A small image classifier, trained from scratch.
Model: 6.97M parameters, norm groupnorm, depths [4, 7, 4], widths [64, 128, 256].
Training: muon at rate 0.032, 21400 steps, batches of 256, held-out accuracy 99%.
Data: trained on coloured fractals of 300 iterated function systems on busy backdrops, 97500 training examples, 56.2 epochs.
Rows from block 2, named by matrix and row number. Rows with one number belong to one channel. Each number is 50 + 10 x the weight over its row's rms, rounded and kept within 0 to 99. All counts start at 0. After the name is the row's rms in percent of the matrix's.
# convs0: first 3x3 conv (model.blocks.2.convs.0.weight, 64x64x3x3), inputs 52-63, a 3x3 kernel for each
# convs1: second 3x3 conv (model.blocks.2.convs.1.weight, 64x64x3x3, transposed), outputs 52-63, a 3x3 kernel for each
convs0.40 101:61 43 59 53 67 82 58 83 73 47 49 47 45 47 41 43 43 50 41 48 68 66 78 75 78 66 45 53 41 42 53 60 45 59 57 49 61 59 40 49 41 34 50 64 66 48 58 50 46 52 48 55 45 48 43 41 45 54 48 43 43 46 45 63 49 43 44 20 37 45 43 57 48 46 41 51 48 57 54 47 54 56 37 42 56 50 59 50 23 36 55 37 50 54 59 48 50 48 46 28 46 29 30 54 41 35 50 54
convs0.41 100:29 53 34 47 75 41 42 58 48 45 43 48 58 54 53 62 62 49 60 68 42 86 82 49 56 51 51 42 53 51 52 69 41 57 45 51 58 47 66 60 57 65 49 53 50 40 43 40 54 60 58 51 54 55 50 41 47 50 62 38 47 44 41 45 48 68 49 33 67 57 69 56 47 41 47 46 56 43 53 49 42 59 54 48 54 54 47 53 55 49 49 55 44 78 60 52 45 67 42 43 50 52 42 45 65 49 42 48
convs0.42 097:50 50 41 48 60 39 53 43 41 47 54 46 51 56 52 47 48 52 37 36 34 57 79 52 38 55 46 40 50 59 52 54 56 39 50 53 36 51 38 48 52 35 42 45 51 33 40 42 50 41 42 53 50 42 49 60 59 36 38 45 41 49 43 64 69 42 55 45 24 53 46 44 42 40 45 70 58 45 43 43 63 59 54 57 63 54 68 48 61 70 68 53 60 61 47 58 48 54 69 58 70 61 53 65 61 50 49 50
convs0.43 096:51 54 45 63 43 53 44 44 49 56 51 53 47 53 54 47 45 42 52 43 26 78 57 53 37 33 42 55 47 47 41 43 46 68 61 65 58 64 53 45 63 52 55 50 36 45 31 55 52 59 67 56 50 62 53 29 57 49 46 27 41 46 45 54 79 66 55 66 63 45 46 54 42 48 32 60 63 31 44 46 38 52 41 41 61 65 45 48 54 46 46 45 45 60 76 50 43 62 58 53 47 44 44 61 45 43 54 43
convs0.44 097:61 63 43 57 55 53 52 57 54 54 50 48 47 53 58 48 51 51 55 54 49 16 43 40 50 69 50 55 54 42 36 46 50 37 30 36 34 26 37 38 41 49 20 23 30 51 65 57 46 55 53 58 62 69 51 63 53 58 66 39 48 56 55 40 36 43 57 51 62 53 59 62 63 55 66 44 49 60 61 59 48 29 30 35 41 40 35 46 41 58 71 61 63 54 46 54 57 45 58 47 62 46 42 49 50 50 53 48
convs0.45 099:48 52 59 33 66 48 58 48 67 46 49 47 48 57 43 48 49 43 50 52 49 30 44 46 30 44 43 47 51 52 43 61 50 52 54 44 50 41 40 36 35 38 39 50 58 59 58 58 50 45 49 47 35 45 32 60 46 55 46 46 43 53 49 58 37 53 52 37 49 58 52 44 45 52 36 44 54 40 48 51 53 33 52 69 30 22 55 46 36 46 55 51 57 54 38 46 61 42 55 66 66 58 62 60 59 56 53 61
convs0.46 094:54 64 55 55 52 36 73 53 31 51 50 49 64 57 48 52 54 52 54 40 42 61 50 41 78 60 61 39 42 26 39 31 43 33 48 50 37 37 47 36 42 50 50 55 57 52 62 54 57 55 57 50 66 51 53 44 44 38 38 60 55 45 55 41 32 41 38 39 32 30 43 42 30 32 54 35 38 51 38 45 50 43 34 48 46 40 48 46 46 36 50 42 67 53 52 57 51 64 51 54 51 58 64 56 69 66 56 52
convs0.47 098:45 53 51 59 61 48 64 52 50 45 53 54 51 51 52 50 48 48 33 40 29 61 76 55 47 55 47 56 57 63 50 35 56 47 46 49 38 60 42 41 55 59 40 36 26 41 46 55 54 56 60 48 64 49 45 62 60 42 36 57 56 54 46 38 51 49 53 71 52 32 38 37 44 44 42 44 44 40 58 64 29 38 37 39 53 62 37 37 67 52 52 47 56 53 42 45 46 46 47 46 47 56 47 44 40 50 45 44
convs0.48 090:48 49 55 76 38 50 39 38 39 50 46 49 55 40 48 61 43 51 40 34 31 34 55 36 41 73 60 58 50 45 52 58 50 49 56 46 39 42 37 48 58 47 57 59 42 55 49 60 43 49 38 47 51 34 51 60 51 42 41 58 45 66 45 37 49 42 47 69 51 52 81 57 38 39 61 42 49 57 41 54 42 54 47 49 72 44 67 61 47 41 44 71 61 45 57 45 29 50 48 46 49 45 48 40 45 50 39 46
convs0.49 098:44 58 56 66 25 72 61 67 68 44 49 52 51 47 52 52 45 45 48 64 69 72 00 73 69 64 50 49 57 51 53 24 58 53 51 46 43 33 27 42 41 32 52 48 51 41 53 45 52 40 56 49 43 45 49 51 43 49 49 44 43 54 63 47 49 61 34 36 38 56 52 45 37 56 52 39 32 49 55 53 38 45 57 44 33 38 44 38 44 51 62 56 60 49 31 57 58 37 47 53 54 45 48 52 42 42 52 51
convs0.50 116:65 64 48 37 61 55 48 39 52 55 54 52 50 56 53 51 47 51 60 60 28 41 80 59 39 56 46 60 63 46 72 73 52 44 50 67 64 48 35 57 53 57 55 59 59 54 49 53 59 44 49 51 37 45 49 68 46 56 93 70 44 48 65 53 51 55 51 46 46 53 69 66 48 43 47 45 48 63 46 40 51 56 57 43 36 48 54 56 50 47 46 31 53 41 40 46 33 43 50 55 46 40 54 52 47 58 55 53
convs0.51 094:46 52 29 58 39 80 31 52 38 48 45 50 47 51 51 47 51 53 20 56 46 31 48 69 36 41 60 51 58 61 66 58 49 50 54 50 47 56 31 57 49 34 53 53 52 49 38 31 47 63 47 41 45 45 48 52 56 62 59 55 46 45 41 53 46 73 62 52 55 46 61 72 51 49 45 42 53 57 44 44 52 62 43 30 55 59 49 71 46 54 44 52 67 54 56 62 32 39 57 59 61 46 47 54 48 45 63 51
convs0.52 092:63 55 72 65 84 47 61 71 72 45 48 48 51 49 44 57 53 50 27 45 28 60 62 29 46 40 28 71 40 34 71 56 52 68 50 44 22 56 53 25 41 51 32 39 48 55 58 45 52 55 49 53 54 54 50 36 45 66 66 37 56 36 59 25 46 27 29 65 30 45 46 33 54 40 49 41 41 46 42 32 49 66 46 64 61 73 53 42 63 53 52 51 46 47 46 53 25 38 53 50 54 56 51 51 50 47 56 46
convs0.53 099:50 46 38 56 57 34 38 43 32 52 56 50 51 49 50 54 53 55 44 49 14 68 54 00 75 32 20 52 47 45 65 41 41 73 36 40 33 57 60 21 59 58 42 67 46 49 47 38 50 63 44 43 72 46 48 45 47 57 50 47 56 57 45 56 60 53 47 61 60 56 65 59 48 50 37 67 68 56 59 52 53 46 43 37 81 53 51 61 61 57 55 48 47 47 53 59 65 41 62 54 51 65 48 56 55 45 58 52
convs0.54 109:42 84 55 74 59 35 56 32 38 48 47 55 50 53 53 51 51 57 68 72 51 87 00 33 33 32 36 50 40 61 27 40 59 54 55 51 57 48 55 55 48 55 59 55 52 41 54 51 53 54 55 45 39 48 56 29 49 43 43 52 51 60 59 48 54 56 55 49 55 76 63 47 43 50 65 43 53 52 40 57 55 62 40 73 47 52 60 56 52 55 42 49 63 52 35 62 38 47 55 59 52 46 52 51 51 49 50 53
convs1.40 117:69 83 55 67 62 57 59 44 59 60 51 52 61 58 53 60 55 57 68 41 33 49 14 34 56 53 62 48 45 43 57 38 29 48 40 26 52 47 32 60 50 26 51 53 35 27 22 49 26 29 36 36 37 46 38 49 50 35 47 64 45 45 63 51 51 51 50 35 47 53 42 47 46 34 37 39 38 46 45 42 51 64 39 45 49 46 50 42 37 42 53 56 54 50 55 66 44 57 61 36 28 42 38 27 43 39 48 56
convs1.41 151:46 62 52 53 70 48 45 54 38 58 53 51 56 64 57 53 59 56 59 49 47 52 28 24 54 39 39 44 53 51 43 27 58 45 30 49 50 28 35 40 34 26 46 44 47 40 28 40 45 40 32 46 38 36 37 50 34 35 64 62 47 44 57 55 48 58 46 46 47 53 47 42 50 70 58 46 42 64 40 24 40 69 58 48 58 53 64 54 47 65 45 44 29 44 61 48 36 60 61 56 30 44 62 14 23 42 25 52
convs1.42 085:53 56 48 56 50 49 51 52 53 48 42 34 40 36 39 45 44 45 61 50 58 49 39 59 61 56 58 53 41 33 52 46 52 51 55 51 48 48 55 63 45 42 63 58 56 27 41 48 29 35 41 47 37 43 46 36 22 36 34 42 50 50 42 46 51 53 42 38 57 41 32 51 67 54 46 44 59 54 41 49 58 67 48 50 66 55 51 59 68 74 42 30 31 49 49 51 56 52 46 33 43 54 45 59 61 60 68 63
convs1.43 075:59 54 57 43 66 60 54 55 60 50 44 39 53 63 49 59 60 58 49 40 46 58 58 40 57 52 55 48 43 39 63 67 50 58 60 67 44 41 43 43 33 34 63 44 40 46 42 57 50 51 59 62 54 55 39 36 31 51 43 33 59 22 39 41 52 49 27 42 46 39 62 53 55 68 68 52 48 73 59 46 64 49 38 54 43 40 44 50 50 53 36 23 28 23 40 29 54 54 49 36 33 47 57 48 51 52 53 63
convs1.44 081:46 48 47 57 65 58 53 62 62 47 54 57 53 62 66 47 58 62 40 32 45 58 57 72 46 37 38 50 57 63 50 59 55 31 47 54 69 71 51 57 68 52 57 68 66 57 48 52 55 54 52 52 55 54 70 61 63 44 74 69 45 63 52 53 49 53 39 36 48 44 54 64 29 33 44 57 53 56 35 37 52 33 36 38 46 44 44 42 44 51 41 52 60 42 60 65 31 50 61 61 55 54 64 56 56 49 50 51
convs1.45 097:47 41 48 45 45 43 55 52 45 54 58 50 61 64 57 55 67 54 50 49 60 55 61 58 66 54 47 56 52 47 41 41 60 48 42 54 48 48 45 43 60 65 33 41 59 54 55 52 62 61 60 56 49 64 46 42 29 39 44 40 54 43 31 42 32 23 35 52 33 23 26 23 63 54 48 55 51 42 45 56 52 36 36 41 36 43 39 52 42 33 40 51 44 43 51 56 30 30 52 54 41 37 60 49 40 46 48 51
convs1.46 077:43 61 69 57 47 59 50 58 64 54 49 54 55 40 55 44 32 34 45 48 33 49 48 40 49 62 54 60 49 53 57 54 66 68 64 65 36 44 49 44 46 57 55 51 49 61 61 63 59 52 66 67 52 66 44 60 55 73 39 46 56 57 47 42 43 46 42 21 41 42 21 44 59 54 69 50 55 68 44 56 63 31 37 44 52 44 37 41 55 55 37 55 61 41 40 72 52 46 62 56 41 50 51 56 55 49 49 44
convs1.47 139:59 52 56 55 53 46 49 49 48 50 53 41 52 55 45 47 57 40 49 49 48 47 62 54 56 49 45 49 54 55 50 51 59 41 52 46 52 38 35 69 49 35 66 63 46 44 46 37 44 43 48 58 54 54 49 43 37 53 49 43 54 60 42 48 39 44 32 53 38 40 46 44 41 67 77 50 48 62 47 36 48 58 42 45 55 43 40 64 56 44 39 66 65 41 69 69 45 49 43 49 57 46 64 62 40 57 58 50
convs1.48 081:39 42 45 35 43 55 51 50 50 47 51 51 35 42 50 33 36 36 45 38 52 70 44 65 56 46 43 42 58 52 49 27 64 54 54 61 50 41 36 65 51 62 52 40 56 50 48 42 54 52 41 54 60 45 60 56 45 54 50 45 52 50 33 60 72 53 51 78 48 47 59 46 49 64 55 61 55 54 54 59 55 45 47 44 59 54 58 58 58 54 50 62 55 47 43 39 39 48 36 57 35 45 51 45 42 40 34 39
convs1.49 110:46 47 44 53 54 37 42 34 48 42 54 54 41 48 54 53 43 47 61 42 40 53 13 24 49 36 56 45 43 51 45 40 42 44 38 36 48 50 63 49 36 55 37 40 39 44 45 50 52 48 48 54 43 45 43 56 58 51 48 64 58 53 56 40 51 46 46 73 42 54 70 53 54 51 41 62 51 54 56 44 66 50 63 52 46 62 75 31 27 50 45 64 46 48 53 53 60 60 51 62 67 57 54 58 62 49 55 56
convs1.50 116:51 42 54 28 34 46 44 55 58 64 49 53 70 64 64 62 50 58 62 52 55 50 40 35 56 46 48 56 63 44 59 49 56 60 63 58 46 39 39 34 51 44 49 56 58 29 30 54 41 47 42 50 39 46 43 53 37 40 48 45 40 45 53 48 45 47 42 57 52 44 53 41 44 38 42 58 42 43 46 47 52 43 36 42 46 29 28 51 46 40 56 37 34 43 42 61 42 52 60 49 52 57 55 40 46 58 46 46
convs1.51 083:50 35 47 47 03 56 41 48 56 50 26 31 36 31 27 41 40 34 43 50 65 48 70 64 41 42 47 61 59 65 48 56 41 47 50 64 60 47 50 53 54 51 63 60 57 47 44 40 48 55 43 48 47 50 55 52 30 68 56 43 48 45 60 53 36 38 48 51 50 55 63 58 42 41 44 47 45 54 46 53 54 46 55 52 54 60 51 54 51 52 56 50 37 34 46 47 50 55 46 37 41 44 52 43 39 50 46 51
convs1.52 077:69 54 42 52 41 35 64 58 59 51 42 46 39 40 47 50 48 51 57 67 48 55 65 61 58 53 68 67 44 50 55 60 37 69 57 47 49 54 78 58 50 76 59 35 53 51 66 56 52 63 42 53 48 34 71 45 37 48 45 44 54 45 42 38 44 47 40 47 42 43 43 41 41 40 47 44 51 61 41 52 43 59 54 62 66 52 65 66 65 52 45 48 52 38 54 51 38 31 46 45 54 48 57 57 33 56 62 42
convs1.53 109:53 46 47 50 40 41 49 51 40 69 61 62 57 57 63 58 57 54 60 46 30 58 39 27 64 54 60 57 61 54 55 56 53 48 66 53 33 25 47 66 50 55 57 65 64 40 45 39 47 55 50 60 62 42 45 42 36 60 57 55 50 54 55 61 56 65 65 49 63 64 48 49 60 51 59 57 50 37 49 43 44 60 46 44 63 51 48 56 46 51 34 55 57 42 61 53 42 44 49 34 45 37 45 57 54 46 59 65
convs1.54 125:42 46 53 48 43 46 55 54 45 31 45 49 50 55 48 45 44 56 48 44 65 51 42 50 67 48 33 49 44 47 42 57 64 62 60 49 54 43 54 45 52 56 50 55 59 53 54 40 57 40 40 46 40 60 55 49 46 43 73 57 43 58 69 39 50 43 48 74 51 41 58 44 52 57 35 45 44 53 43 36 45 48 59 54 46 61 50 45 38 44 52 48 45 55 47 57 53 50 52 53 46 58 41 40 50 41 38 51